Weights of a small contrastive audio-text model: encoder norm layernorm.
Rows from block 2 of the audio encoder of a small contrastive audio-text model, named by matrix and row number. Rows with one number belong to one neuron. Each number is 500 + 40 x the weight over its row's rms, rounded and kept within 0 to 999. All counts start at 0. Numbers have three digits each.
After each neuron's rows are labels from the 100 clips, of 14976, where the neuron reaches its highest value: "top examples" is what is common among them. Only what is clearly more common there than usual is listed. The data: telephone keypad tones over noise or synthetic speech. In brackets: how many of the 100.
# fc1: MLP up (encoder.blocks.2.mlp.fc1.weight, 768x192), inputs 0-191
# fc2: MLP down (encoder.blocks.2.mlp.fc2.weight, 192x768, transposed), outputs 0-191

fc1.756:487510500539523536519448529534471496559523457572575496501530497545461491507511489530574472502467488516447473581469467450463487546516505492518515477491441474494453524512474483463459501435557448435500528440507480559495488471524471499523426421491520453457514445566503479490423602563550556540533472540496462504485525574479497486474458496442441511562522501561451500494538524405478492505498473495508595391519454503576460503454476432468463405519512523479560478484534488415441472441492523515530559523529454418502447539491494486472511532561526494518504524506545418507498543499470447466
fc2.756:533542483507537527510559518480534457474518550526497507480519500424569488517429443488536475547493464536409526457497451524427522466514547445524478512535453547506519463441550462481582550546520518490501507507494519477550516528502474510527455402519555494479549560519470483495568463543527412427447498520525435561530542516454529512517577501566519522485498456490520483463540526528549511514470511505538443454459458518499573510390529538506543520509524477428497502513513450515417542533441508515475536458473570480521522437532514481426467474444451572425475485514466532445529436455474424451
top examples: key "4" (100); key "D" (56)

fc1.705:365438476483483492509506531487474454500471446542461504563536467451478565554517528424489519480512476472473521486489456485507530462524526474474519496479448488508555507493545533470525487561438479527468529474475527490549477501560532473419457545430478486427541474440549503465451508534591513454520481569484466468444560551430443492525539454600434459573560505496551471459555590561514502487491526443594555513549487465451492504531471501495447542488500544523491528503449507493501479541451487574512492568462533521515454536559506431549481525551450528502500475493471471563495478550467508538
fc2.705:577537457420448483525504484441457522594582544531554532486536494466591535492470563541471512451403511473568513490434476551490458475503506465493484473530529592472530534494546532534489462506462492463524477432529503445512497466534546519483448504532414517557495461525446462511456501498460590485536557531496558524559527456560524526468479513398481573513521509490533494447517524469510508479540492519467453572469529513487477511458454477476484492583502490565518553452476555455554497500496410494475554463530526572512490472438465472467464519517527462497435481551537489513568529542453505508
top examples: key "*" (66); first key: * (63); key "#" (58)

fc1.301:512397485476478505543472496462520500535548529465424577468507541511483521458541447489472532509474514411519506573539583504437436475496484522506491455560497489476501483506452487470503478493560473488448569463426574590488459516449513472466553621450525547517516507481512540543516482491484470538456493428515467449561483455517476421465506547558529492480520518539504515443480537488545504447462543480551548511525466504544488425399486524508515490536486472528469527489476519484426416512500493507514492495601404556411512482518461493489452461551507546490515455521464512463451507552509548481
fc2.301:486497426503473441520569507492485445534511472534520461492514461553527503440453499488507493503576579500538501466476501560557539467542408496508539458452483437502483472418453555536479501521464509525546523461483444490491524472550602505528461484420498500477458472517511484467485475513569511528510489577464567518523617563537555536558488443514517475528543481472490534461413468602540457496531508538477531509461477553469533581621475527449454470544469562510503583473539463527535519480475434515475534515482552478494425532471472486517454559516539461497475500478503490525529547506470468505
top examples: key "*" (97)

fc1.81:498500552428499533429470514546539444450541496504525552521499532461479586486515530485518513547465410531518503521522610495472515484496508527467478568533571440558526565577435482532407467523549502565496512488531551545498575457468519529547513528468538530478513498460521490507461513487472534531509489513477551567510538574517520509522544513552560483429534509463502522492507599557500427473524432527512482520562451553480522487510562537555516509506526495483543455449435487464469502539453490537454424497483512469439499493457367442467523488475467525413506508496497519524566526462465535507
fc2.81:512427524588481479546492490467437481558512516513486531501480458504458462539467444486507540493484590408499438464555466527534518491573439497542553498493526493504460513405492571513545501457494517472455446479440399458497501526536471461479558468563489499494518477615539539485532550579480537407516475510509517553542487411452509496494472472464462431492475533511525467526499499456524531542570529447451517503457481467503473578468501457519547571493409495495505520557528514464499507430494473453536516428460481490418514478489515450506461492484521487562546558498512542515532511434499556479
top examples: key "0" (62)

fc1.507:551471455533497516500506568551479525481512498506528504406531471404547530513516565435525485578490516499504522558471495500497457488527401493425463442545554506478534466536529531485594493546470455488569496536580520511527484452498495516472465426455452467510526503494533460492506528579529485541478471546492465477492528429455467552445493514383540412492506556502518470517474517558478490487468497568510539561544455496497497552585526479557513585527457449482506462512509483446462460539501485456470529491522460513491500466529437512458599462514487482536597530542557495497496560549524540492
fc2.507:469481459520414518503495479462500476611561499524426454531486558536522500537601485500495600482507443481360508437524515464449434505379484523520559465420466479540525522526501505528470477513495504498509540528483475486565520529478511535554503497517476471520439496556492549436494479480455519444532479474497489521462463444520560528484468441561552520494448470491509499545503463531573463462535488492541459502518524504559531462547470549497582489589474502524537484524509526570524501487498528555488488502591500545518502567448468543535442543485553524510523496548450468554496470505452498565
top examples: speech (82)

fc1.314:478428516481484500472507469528504486497557393454450429501558465490506533479498548449503500546518491514504452451519566558523576520468394484490486509537477506528527540499564498488433449550481483490546457479548554449461511552503486502566490437517507448427518519460483427497533529539552463508568524502525515440421525510470484482424487431478504516478537482536488470455502603511491512452467581556574527555511465390544489549485459495477524498513532471456446583589464476486478497518457473559555486491455561495539449490490520542494570487449531517514510493449570474473475521534481471467
fc2.314:529478435571502499451525410454514494508503547473477458476492509400522498470524553477503543450458573445530431498466463477440452501473505467571527468523548519436491498540453509492578581513494497492538524473466451440565566510524502506458489406530533429471473477503501511543517402505448505435481521585533492544510529479441515495478575556450522562575490484501523547544551488407438496487513535506520505512532445483530486475512442462536464560518501546506551512421539497536570512510542497494501514560477483532482515483438549526493496491498452520559458443538465514540536526597447505493
top examples: speech (84)

fc1.180:484515477509486438551471505529477523528443506526453484444466464441508490530484522555503551466517506493531503520524489511535527498487495446576509505522528498462472508564477483488511499515557485469517461456519486555501507495492447451466486440569508510472534488490454462529433495514612498492510486460582541402597526550508437503577526484544452454512491534512416514513483527522506462530462519523545571479531428517534597480528519419549460525457621516528559387524482459519444490576482459500515432540422491489462477499492491536586481525516528522499463445460494442521480473573440532462
fc2.180:506492462569536561445524547514475540497523452531515467515432436538474483492507519516519472499557497508502504507550479486434485496441552508514520441487496547528543504449484486472575498477486503522492514586526556488513480499579517606488524469469500543438456507515514460525467522452459518432497491517480509581335460443571510586517543542483505539507539440476482398497543470470449505496516559484481458418485511512484444418477496436546538474519461423460467519526544481548473562509510540510481508526518564516541522561540433474528552494480456462591499527530509545513481437466490491492
top examples: speech (82)

fc1.272:568537528562445457544479475423584457456541555506485499446516496370448430540537484477574564484485514464468491452476487498513499507529475505490457528482482486521523464459524491445537441579472458471532452496517490512478476584480526502537557506475484519464538498521519512508494484535541501495451436485523447483492459523509444422548478512402512481496482493479482572490539531583422501441511420561491516463452461540577500502520523540402520561484491521522524518610460446452533456526518455421488490513474506486538607449514566473531494480509502501470483501529519525524499457480466488554
fc2.272:532523477512504486498491465510471496466481409513498473492540519513478513518483546432483532473503512527475511502460534515464543506511541508541555520489420454556468534441488404491548520512479543482499480468424361526510499499618543477427526561428550542492570494559552510494464505545438529502515550531422544514499490502498501584552531514396526581486486557535503544465491532501496516488482522495552538471567531481496471505413478557479494542506511555568461536500544495435442475526475501480478456490550485459391476493535468524435481465538476458438564548459482532526508518464552508477
top examples: speech (63); key "C" (62); key "8" (57)

fc1.525:477473466477491437412489570523548526475499445538528475510408528490504505518536547462467490566500561468519481532527551516486536507507518426536558530585542447541535453519473529465499503491516516509512439532509536486452531486599494529521533472553532533518529530501489452546540510468548459540462493502576537493567454497440526439529502529528478443560488558544438573592502427464496535560497600509486452512463490576557445462508514487515471480417516509428494494511537520535444507467508445520496492486416512534484511511446494509483517489459453513540522448390423505525528506588482519521
fc2.525:506549529486432500567571452497519485476476541532568480405468496457536493434536529485460473420461488478493436477499464421557434524473485453502456432467454594542431478552490453503526450478516464465527519508525584506498503503489548456458482431439526520608541515518470492550539475572478542432486499424496511498484457446545509524448418486507488503517505464433484521493499502407546507497467523557551494474486448490484568471483418595499442468496512469438505521497415530541464519474546540449516535492511501455487492515531533552502498518446511441534493515476460466474489490434478532488
top examples: speech (97)

fc1.375:482499520518492437479476469445536478468479565500497499459570386497476489537511523475500529460499494493507483548497527509507502558517541516468437534488462520467467492478427492531493496515563505495612518443470476533455450552483463511554627530496629473468528502496524550602511548509512493434542568473458493561557494518500488485509544512507511503475517513554494520557469495494488564539557509557560493503480492476512509470447469517446572492513539524510550448466459505499499552456544430511497464490450516521510498470474636505449443544462465501441491557596475494482430422467475490531
fc2.375:423510500583492459468483550519481495479485442454479518567412516474557527517520464524561560528496512526428450482502498514536500493435528450450480493491477501473570577462439509499526524432431505527534487473518488510545535435439538488526524519448507522509474469437466564432586453531507540534489441490506410495441530496632458508513438516466509489499536515495498488493418495503516549566496473497492476530506517503496553499513543466466419480472497515500474444552462534486527494610549523556442496461473512510571510429506480506467566472558562505551508450537537471557528462459481484429
top examples: key "B" (88); reverberation (52); first key: B (29)

fc1.742:517487478495503541441545496493433484566471560525432613462538472496535500479520505449583458459533496503501466472552422458470554491459447485478533446494525426558597509522454555519488538520520481474527467495460535540578482545441505491491453509470464609528506504465515540519474457475533500444502517429493426471457510456481458409525515416472567583486508501506544529483523491516481465473562457538486450486535545462424472536443525512538593433451466483476465505448498567497492498463469442464440503530454511529469458489571524532481438514530496474522502492523532481466431487470499470515
fc2.742:532496503466492429533487564470532505440490520509535480546589470513498542534499462488499516491556421518505492537417581492423561561457593512536492487568500459443534508394594544481462490520477489535546530456539509496466527489515493510539492427547523494506549564483437527525569564519475518493465487536527551548449463511549521460481479589537483483478459424408467429475529497459493490491471508476471513457526495544524493567525506474460484476539517486455535541488494473525562514570476454554490515508496526522534444442415453520476515448507407546500472554497531508495430459480446544477
top examples: speech (68); key "D" (61); key "A" (55)

fc1.209:520509530515522534514516558572471563548563505495526457524489523489539514511493551537448543416535499528498534543601500461420596445491408503490437551426437479525424451512589497442534471444476488463551515485508476592516521503489443527446462568540512507550496499432465496511452475489519476546500475465485507534445481554516471519586512503440513448495454463481483460490598533497537479497478522453529498526479522465465497493490507525469537477520532508526543502488430563477476447439486463560463465509465463497517431479496416477575475487517563412542523500500553506490551527520564481538
fc2.209:470531492494556516579525482518506434536563450523520477551530508503470475550454511518507479530507403491621507471465520518511485455531558417479440509505525468531542474526519542577556531449490519531491478508492527486513501540536503515501486466487567500497523538513493489569541479477504556401406517488450507420555419473524505401483472515528471423418459456518495493443496540553522492479474487510518481544513440565524484556478454502457539508524484535550484454514425567465473514541475409452444510586547511446492433503491538448477498553540435543491417507505476523495532471482507541493
top examples: key "4" (59); first key: 4 (31)

fc1.250:557493568469564515553513550510465487509481513529518541550528474433519526532481503502452474457491473503506517544521454518534536421465506519458495514521403549451464491499442551558453543496442525487465555524484650485472516481538499528506462437488530530494429495462476513503518467504543463592513497481485519501513526582495453425525456434507458562420453451593486452519518489458497517476522534467530505487461513536513550494510462528463526499466489526498542521520521502528422408566491548424432416447499527447477489483548509544505490460421467446563544552466466560504495540495552485534
fc2.250:443504510564527521480434490535448502531479475477542545511541583542462575470580479490494453543521534526500439476474604480548573430507517531594518505454539378535525487471472468494541461561508514532447465481570437528481534502556519546504507460555432460454526481535519507441553540438503566466484537487555450515497517467504473565521497596538536459511532545497526568442471531512454432503518472551488548561516475460527451475540504452484457439476502521432535485483504504532548542516467491471489489456576470469533509506506499542500543477521485477518570462463461450422489497551477496512
top examples: key "*" (57)

fc1.619:527544504556458546515533513489479513495583482510558548434521539519453544435517505490514498518538521381506486515508504465560482544530534471526489458486519490501612522529499480503438472503515430557508534557495516499456466557438449520464457622556475507498521474524570511503434447375450462548569517499477453526576496459454471436491581518455504488461517500510510423530545468494440492478596579499513427495469493531522497504508497506488571542464520538535445467468458455521559597484487464508497442471514597475530504483509549491498500545481480484485487479495505490504502512502469473451
fc2.619:458527447468480454492486479512491511488534514499469537475519469493524504486469454485437593526540470547501520614472534530476449551622504488485558428482536431500476439454531525506512475495542486428510491512512515515507516459528578503560485532495554522469531551517498459502502521580521483504545561431503515549493417516501418505527432487468569471442450439506550489454494457566497478427472542518453460526521494511468473626519502490515495435474546501461507464474527588515523478473459545437507482418461497551403501509501440484526538470502421494477521477484544497482490535483488552425
top examples: key "2" (75); key "7" (54); first key: 2 (30)

fc1.464:463540484527534461494520467556495484506514511483534515463432527476589509541429465512452489519449505504441600543504503447501475496503455450476481475520491495369496525464524525429502459464523519497504477533406405482477475494555484514503488634532581519523507532556472459471505520572484552497497498499474549458579488476488529482467496541611468501505442523495459469429515542534555523502489520524434500458512502574477541509513467393496460484532480459485539489528508510464557566493482529474491532493488449531452436509459456459479506504450443487530438449527499464541397520517462469532
fc2.464:522477515524608508514467483509518473535478516537514478526629501468527467488477491493579470428550545425464464500558436498467499446529487478477522475467451557574511428531553521476551527579518448461543504511537557498552485522503528516521497502463462507567445461545483484550518436488560586475413507463468433518474466445502474521557491495508555502475561485453519509528565511479479475482537518550528476526494536501585505503545515479446540570511543508548586513499505470512501460413475469542485509369507535463489559466486537467488527535516530483448500555534472565485492493583478472524
top examples: key "2" (74); key "5" (54)

fc1.336:525544499474525482520441537512521516506449515544530510509550420492488512510482488550497492438545522544551447563484570438534509502529465541533468519581596513520497469478536604484422506514512540493493507453529449431452510508590540537462531448531506485543436459457541572528506460428504464454446512431403541480447531473522501528485504495467521528522450509461561551468501481477491512525506545551568397481542543484464461503466548479481534483504488525512431451523470603556457446477520562513489508449466512548433472461472456475451489459515483533516554535476473496435475556533513555527
fc2.336:513484476447548472466511483481470524470522519498511519493543538499514501455479556522499468482525457440516526417529468453522468508483481426483504506490429453485467479528511490514581480544579461476467482538392536524525469476457540498449524513559517440543510548506488515578507455537606575467494499496467544410456484556505482504454535455500517487449437507459512468491479472500526518495475464415442596505438562456537506557476441482528478452552503448612505489455438414511534482434509465506507509467426480495516522566524439495554527460498449553447490461425501557491458508568486500521
top examples: key "A" (76); key "2" (56); pink noise (38)

fc1.14:491436583506492558576477558530563483497520513528539504577512450499567467460492515504481520487482493500508487550576506418518504528474541535546562489453440494526569459577539485538414577462561520430437472500519551492463504486489521528463468458519501521465487463507504539485490412498465522461477468550498466496461522535486463492472580477467475503514519451514558481579530475469576474525519510523465471514486489479422528527514443580437478480520535471496553564536566533472457517422460456549429457421486481472478524485538456476591505497463500493467487478559533508500547623500512533511
fc2.14:455503508501493465524515550478523494498521510544438517549491478488441495494534511467528438493546405540476416474432514532560481536559526514505491522498527492482504478490570491401464543540500498572575494492535471494462580516471532420512491552421567464463520545517569534531555457470503563607516455377448509492468468543457462499456470483547506466487474420499406470474497470511499512562477553485500498492493478552461585531562514530465513418533447524530522532498505443555530486513565491527493482488480528468554516441467520496555504452514497549473480400500493508525553509551503537468
top examples: key "4" (88); last key: 4 (58)

fc1.478:556474520504555544443458524502543477524513517526526497482542517532517431515422498473479515450449527507485583563458518535503429505566504518433476525467499577494571455438549507503503488477480534475477574448438516433468503519600477492483550473449534502484541548587528520503483513431548407527441500521493472451519512597526516484564461483511499533522555517478505511504566534544507510564522535465553437500534509548460494642531519541495515505532441572469512517479529494495566456533526438518475481477498455490510448491527486490478500518558432499476563450436558551509481544533495434492
fc2.478:457453497432530474591498483502550524442593512502450578541486530523353512479474569492439504555489430516467450527502571518567452539468480478459455460475517508469498514481448516584474507499455489502473555532532455418514477508454481511470552472514445408525516453545562484483583468519566509525528435529522522466499487468471504536486469481541477530467483463518483463508504479477513532489506490528482583520535487475472465508470547525473479529501544498536503483444510502518433547445524525531549479443431555545419461523411493437470522511567518526553532518527501447536579509435502474502
top examples: key "B" (59); key "4" (53); last key: B (25)

fc1.466:513544479542552465541510537528507461510480495499505490516566589541466594503543497416484461500525495450502455450448416482437375495490466437457472467454507503469473527491502449407500516501499516494553518515513523412428490491528498460485490423482437454487515498539564472560500525576515494522421504515430459514508436439463430547545493481515501445450454490503547502544529554531533571559510570496542522571526557513532484535563525491578545488484570536566484487558477463494437515495515521531556472510507473527477505519480504529468489486435513493498460520597450500506549500502449519501
fc2.466:494529510535511514506495467450516542505424469522533507549507498560579506574550444443528528522492519488474487508433502551479468504471530497479471512461517597460503474487486552504521449480544539485437501466467491474509488513489443463516492491542515526481484465498443446514439529488486466489571555461451475474577493541508535396462386495476495472581505549499548553493514563529551588504481554586537533517474516469490529539535453552534538544523496446488497478580508544472469458449604506427423548508505553550497556514498509514507442468454569583438483519424523476442506531456520491506
top examples: key "B" (68); reverberation (63); first key: B (38); number of keys: 9 (34)

fc1.363:443508560550567448505506540442578515536504433450522419472541549439540446523510499546595509493524488463440510517488505458508488473439513515513515493521474533442471458566459486472578528510540468432483514511543510571484577503470521576492521479580553561529489540502491469558478520476464441525507500535539537487500555519502510440502529405472566468489493435534510483555523540486469503450404481455510518511485465445449582456511559453553429538486469466528483491485464475445512449471475513411504475481512528440487565475495516484484503460504483463523515498558578479492500421565470547455
fc2.363:522541398521476471467540471500522533486483474439485578509489506532481462518461583354569493499509577514538535516583509485455463455485487456469496446498459484508432429479463525576499488582446529480426526545461552473460401526530536469424529530417506509536519497484533455547563481519494496516475494501458474480449495561515500448444441562482512524457534500488508570530523496529468496516457508511417548494528556553483476539477514538496495459550503465471592486478490547549495535552459505442510471485445546477509523539501555469511524555487476529444474525511439438433491472471493485506
top examples: key "*" (63); speech (63); last key: * (55)

fc1.392:486526541540487493541537488449464520469494493487507497486490569530499554502512531449484437566518557465450497509447549509497549477478490501458436502537450410430451567536517546527487509482425487471501472502550499487488549505454548522532517521493506580529541543541614517514557552478465522529535573536478526467481430547552494455504509465484500551499494464462557535538445511492500494443487472459411544460474439461534416446452439498492506519583495475550511488416514449531454460547494526555510553484470517471437497497527518540473570463554544414592530423479470501503567482459458477468
fc2.392:448487473613537493464504509497468457565483506444441532537517525448484556516482518509512526469498479543500567551489499471507465446489463517467497453453500475503548461583551475455568538522445527463561497475511446496444465462504483537472460501470550483521499487403513551494521416463461517543485450522548488509465522488491397527510529528538468399587467433528506498535542480471460528502501522529507495570451472512504446494486561496533497492431453453477531449527416472535544517474498520510521472502468522476541496552407479445625415536578538468469528490503479489465471466573519443480
top examples: key "B" (93)

fc1.759:456476547520525524480488486518551467513497515483488381526531510537442469491438546491527492486488503492514458470464420402496536443463498455487499451467491514476481494424545518495539453513497419459509571471522548453462556466464493503441505472504536528529475478419508516547481525507523456581476470564461477490441511479496582511493471498516518502521463498530580509444512527560539639468491521477449490531464548475448447490546470532502528518534451566485458447433513462530460526501608478533532497564479426517494427504466442425471545499556547508496492477545486430421487479491445477488
fc2.759:559516523410458489489457514466495521476584520556554571494467485498493547512502550474532515513398555417495454513438523469508476541537527531501487590432529520436540498454521462518451511503486510559494470461504519463472477511567452517562525501444432525503564445574465503498469490449490503468525566471488468445516469495450507525483522508497499521454463567534477546489529506478561554537503563553512491427505494465567473500505528428486527472528508391511570511534471539481498428494470518424498498436466600504449488517500482508451526495500476551495522525436579507485382467458530511540
top examples: key "B" (69); reverberation (66); key "1" (66); key "C" (59)

fc1.451:400398436509521525481496523479539499500503491486541538565555479540548544537520500505559485538466474463472538444466520481513492527532495465488477517512528479511503475535468406551548532490537536496525494526447521516560516523459548506476527473505460484495555522494464457488523607467555483481498447522483478565526583448501555422500476497498484478432500450541434504511565451539472531523532538558497433535583494531467485544470607551497609518507516516505517451531373415460543490479423554465510490462580459453448491476498508503483491572491545475547489482515490504530503500454539490537
fc2.451:477552476428552487536501499454467508556485585502536507574417508484451595556536544575540518454522544498459463522498415573504512428485434550454479512527460510512495508490484484506446536427464496518484500536502491514510534533540509449568497486532539492461458432574443526485463495454449520473478425459441444479506492447494475446505445473479520447537470530487413571518561506471544535444503523456482490489505492446544475457520506536508414537507549459532548512418526483485548524468465579516455504497465526510507508549485471461511493481497460509465515466510508416558370455490520487539
top examples: key "0" (97); first key: 0 (91)

fc1.111:476552583507499496523489499486503552522552493499456416576506497496524414530512493441465572471540580569504481538508475514461521523493481561514497439513443496399476505449439576548460446595499516507486500469499464553454478514535471495506472466457518590503483420476504521451510502573542406421527489487495512541543535524439512553441475534499527499523460451481535522501426534488457434483541489535541473505487441512527498491512466517497417499456478492502497468462579532543479545423505520523511476405474462484480464519524526483461538575571513490512504573520458525429478473560465540513
fc2.111:506495489590486512470518438515474463547504474473505501484525586498530503483535512469540433569521429550510568457502509541468500511460509434503532519457494485568501509520460438508506516468449494510493491506472511447512483511519503556446475541455477514447459575468504503451612509478531463509464451568527501407504487511495453517496439471505456422460545420519465402470502588519493482525429538423547531501514520539502534427480495534527550593439518424513525509545455435454417483546470467556532498554563506596510550517476510547507535519498526515459457455466514469510451521502542461467
top examples: key "A" (61); pink noise (56); clipping (49); last key: A (25)

fc1.343:444538502482459511482629449561477473546499453510516436567549473531448480448555486458542501478470555543490522483510554506499496449487422514494502527490512545477491527527468471590520462477524475483593540462500491461471477558546469516454498546508562474539443438510584549473510495537479425542448530455493468438553489458456476499540519495464444505475514555477421505535480456475424539509536467516446502447520503501452451514482451483460471501518473578466565426538509417532515511563517509526555475472504512494416488470546395486419493513489497481548495447504564539460481550470532492500
fc2.343:467554501526569490469480417405431486477553470498491469432425462545465513552434528453513540540501506478522542537547498507495538573417533489455466487505517473548508533527554534462521594516488437476485514441514471464542504510564513473515541505463466541457514488524509556532565484485452489480446458584539521556521490547448533533592529462528458455531466491456549553400498456502484480526521499442505542546515462488453491455457472486448497474535439465531409477450497487440458524416491508503545511515545509489573458585450515427522487457528472538458504492467519520507557487552456507489
top examples: key "B" (88); last key: B (30)

fc1.480:455570520439521489455558477543497485477443509508513502462548565521489477476497524564511484558611460574505557525470429465511514477510500579437476497477535535440482414492575445513493470492482482498476468485521504468494538528479451504485630551457512553539480487490516510494474488530496528517536483550484539452568550571509441487511489512543540452449527502468532494552556556517498428486502451501478430545463431527440547484532475492446482475566467471519456457533489513527468442553485527515517464473481555461529477476438443448487556414505540576502474537484511506408490471421463519439
fc2.480:508502518557534492476536477514448482524555471523546549499488443453524519514465485492471476454456554490490470410536471526545473468576441494489575518498551488500526434439407480480484479497490557497531495513502503501500491545542562485521408446541469491478541443491483538489498506488429475413535525500523426510482498451400463530472543475528474506528485457502470527562551525536479468526468444474547524484459492526529457535398488500501561522531529517542464551594494534535485490477529479491400447443488467479449568457607536503510390528519562530484490477445447539520508537582507534543
top examples: key "A" (100); mains hum (37)

fc1.686:513537444503553507475519494507511490511481511488501523400483541547539451480572421554462516543615527491528507483533458479493490534524488456459487462557603522529531533456521465550469475465412550565510497466472514461494472414474441478516432497480479487490498529475510534501480491433397582508499555504499507501484521468485410459559474518472549412467545533497504418473529541502495495512530520509499426486462421532509516557524449535431504516511495457525460438448500554468475506465524413545465439521445530538502486478519463479467502568514476445556556521467514427445445504489489451463
fc2.686:487469540461539457439456502493513516502516491529475545478571544487476507466488566485469473534632526495475447538586514495476562512482569495457529482526462462520589469450521523486545441521540520523565504469553507574469513424531535538456472520510522530506508550477452560558480506503573563547510472369513487473548522440530445484541530414460520543556499467533500528493511486527503520544496520481550474483542442564509484521573471438442507530468504495442492587475457475494564474449426488467476454501550518522465495464466500476441477493480457479462523476411481578496488455451472517470
top examples: key "2" (71)

fc1.230:432512452522570496509537522521471508530458604512541526464533453633465497490547440468597490534490477541445488464533510516511456514527483525538420543526486511518491465518501540577531567499467469509512478460568535505524507439468503515526434503517427548453492535510455553407517549477433504544491460558579456473475570545527432538531393512509486531458519519489526492499524491520517451497503514427507513505490487586515480483547527484520516548474517409506494451482494456583521531498415528482521489542493513432466512468482514505529493526424439432479509511434532512508507555454509558498
fc2.230:466513530418470551499437499562514501546496508505475531486516546482473520539478479527438517437532528530571540460529494533515460494455505487502535567500605521540474512477504472479498551497465599566574461555524481462503510482457492591454501461439486503489422469480520513471509498434587555435529555455472466516513514444481509474510484490465460501524566477522517455486401523551536525469533453488484559453478396517472486497503544460542530489445450588570483498521474587485517582511483499461507493508554501503513493539526505485454519549502641540492455526501457519479468460518476437550
top examples: key "2" (100); speech (63)

fc1.447:463480546519455490490611467490542552540444454583496497423563567542527510494491552514455464477517470542458494517514465499419532488562534425430490511567443436410505408492569491503490592541457480465431551537476512533472494484464497544515540503503514410506481516471477456531577468448499462454489498519489498450521530498567475472521493507493537547536454529556538522468495457444524509500533504489544483511496544491461491464458519465508446519487497500473532531559465598431555470514505460525523510492589516505442519528415458500492549497529506582483476436408510480547521523511517482529
fc2.447:519530501452529465493463501532530455443470501462501520465474446480515505457427487520524439495419502477558533480511498480516475451589423512456454554541540450535507513416507421445533521513510461543530572451482548468455539455550499445527459552479490530544496493502522569488500492460591492538454485479535523478537477529489513448569441527484465548523440572507415511485521597521476498408504474426470551540450502563599541477492505490505547528502463522507457570470489524544483495483461536497503574467478423458418467569473464596507497463499490515499498526490517437508480512455507498459
top examples: key "*" (60); number of keys: 1 (45); first key: * (44); last key: * (40)

fc1.415:534446508471572484488535491495518546507480494467430514474524422529516507534619378465565516503465567489486450566528509511510443466467504589524513527498499519545500549448423460519477549451499512530521516560473550498473529495446479454538531561529440467537512510482541455498502543450466534461499544526455543446507495491534517564437390480481488514556533500548512454513533518513485459582474483574483506482413524524451433558508534461502440526487520502490563470515485461440493437505460473465525489471482507507572522552508472414450464519468530410477510502578497520541541508506462527538
fc2.415:544487459527495552499460493546542509538584494552525446475496586495558440458445542478442500457492521484456484481527452559468482510533483425549488503455548509452522463591506511490506461437457527451484570439486461456384520564538461492442482467442540533525524588509486551491538532513581409471433452514558464567493562466527484453551490470465543468480535523523471498538503511493437480479576530437444564517593459454509538536513516490460442510464528503552525490551481501469502479477511495521487508483460453479503544558467525516474515482432504499465493513607518497528478506542456500531
top examples: key "4" (88); last key: 4 (45)

fc1.304:558487570507506468496485467492428478490437513459513513520499540524469468477488497510507412502408490407457538510494482486498570553557523521501443587571528525462421544519510570460529474466468504431524426487550497489478499475465501524521543505526507496591505519524559437542553462557569527497508510468427492432499566519524469524533466486530519486492548454486425484516534532459523502506420455480546428480458468419415425507471544497493581514536441535477480525469447463501502491518505478465539524470515554467464481462523453451492477459485560449488559449487480476533493489487462381521
fc2.304:458526542496518461487459473502507508470525499523550430448480487406535566590487550471497475458517479544584420597517519484496495473537395548588531490558506472494541481600535548503459455559514475549474494537494560523551444519554528448452543478495466519496565530567445511510456502461479437488450463517538541488509458547468578528465514502459427454509499550532471489509500504528434473484503452420451535457520503473517429501458515484424538484381505438482538505476540514551469435495506503515508446483421490524472495498551493522483505518547456467516504509528492463509530485520488564530
top examples: key "B" (65); key "C" (59); last key: C (34); last key: B (26)

fc1.103:512528489485484497472507442463490481482528488507531468507561393459530495471462481499505465503494531468486532497432450557519492524487525500461478525505548483527564425560530502465492500489556498436470522484459522517548591510474508539524538523476478482510494498587457529526525435475489396555496474548436536559412513394512553495487470480454554451416546536547579456463501520548544485510521571509530642532530417499555525429477513500478525432467539578505506486488505495508435500523503498492509500498480525553482504547488463498542554524455553516541484457467576556524530502411486515550
fc2.103:553484541562479525514515531546540529510525557457436541500559537409542434563500474457520428516562522453476505504504456494500539462566462434513475510553475413436461478425456473509504479490450538466449466491470491528485482571542424494440568543568508548464513504515548521486481505493508509528424511465469531517554505494410492494512491475578501514491527501474490560563589486538464480521532461553494433571512522519415446527478530485476477493552486480569485516471458473564507549515565512532556500432509465528548498493548480465518457531523465501544403575478449523513572480505547490476
top examples: speech (63); number of keys: 1 (60); first key: * (26)

fc1.259:533485498420484483493484479499555440468485468542516567575508499448528550470489511490518463550519552485521555517477519530576525442439523454495531543561523527508498535552446545491521517556517503437532534482509559510516509510445447546542462443522536510478469330511561480408460519536528468514555457535521521566525495510519482485483458463458513461463530489496564413523518491492494469399508425559506425516464467521464539468556500512483512514510477446498490458434504504556463551484510500457501510493530539534446578457559496579526478462502504422464478513482563494498452479500453563574
fc2.259:472523473529450462413491473511479512516488546443505504557525491563518459615483541524545461492509493528552473439481497503505479583511478453519560486479493482456611485505476514493506522495544519490499503474467540540533511445485561464439509503510529456501509566522467507507560481467487562495461546498537548404543463489554474477377523535596526568490455456554512579472422479494429495516441535490568531464519549488524518539502443529499506458374514475522467494529526488462488466464475469568475519485502573502468501494519425514489538544592503457525475468488536522532573467535496446510
top examples: key "0" (69)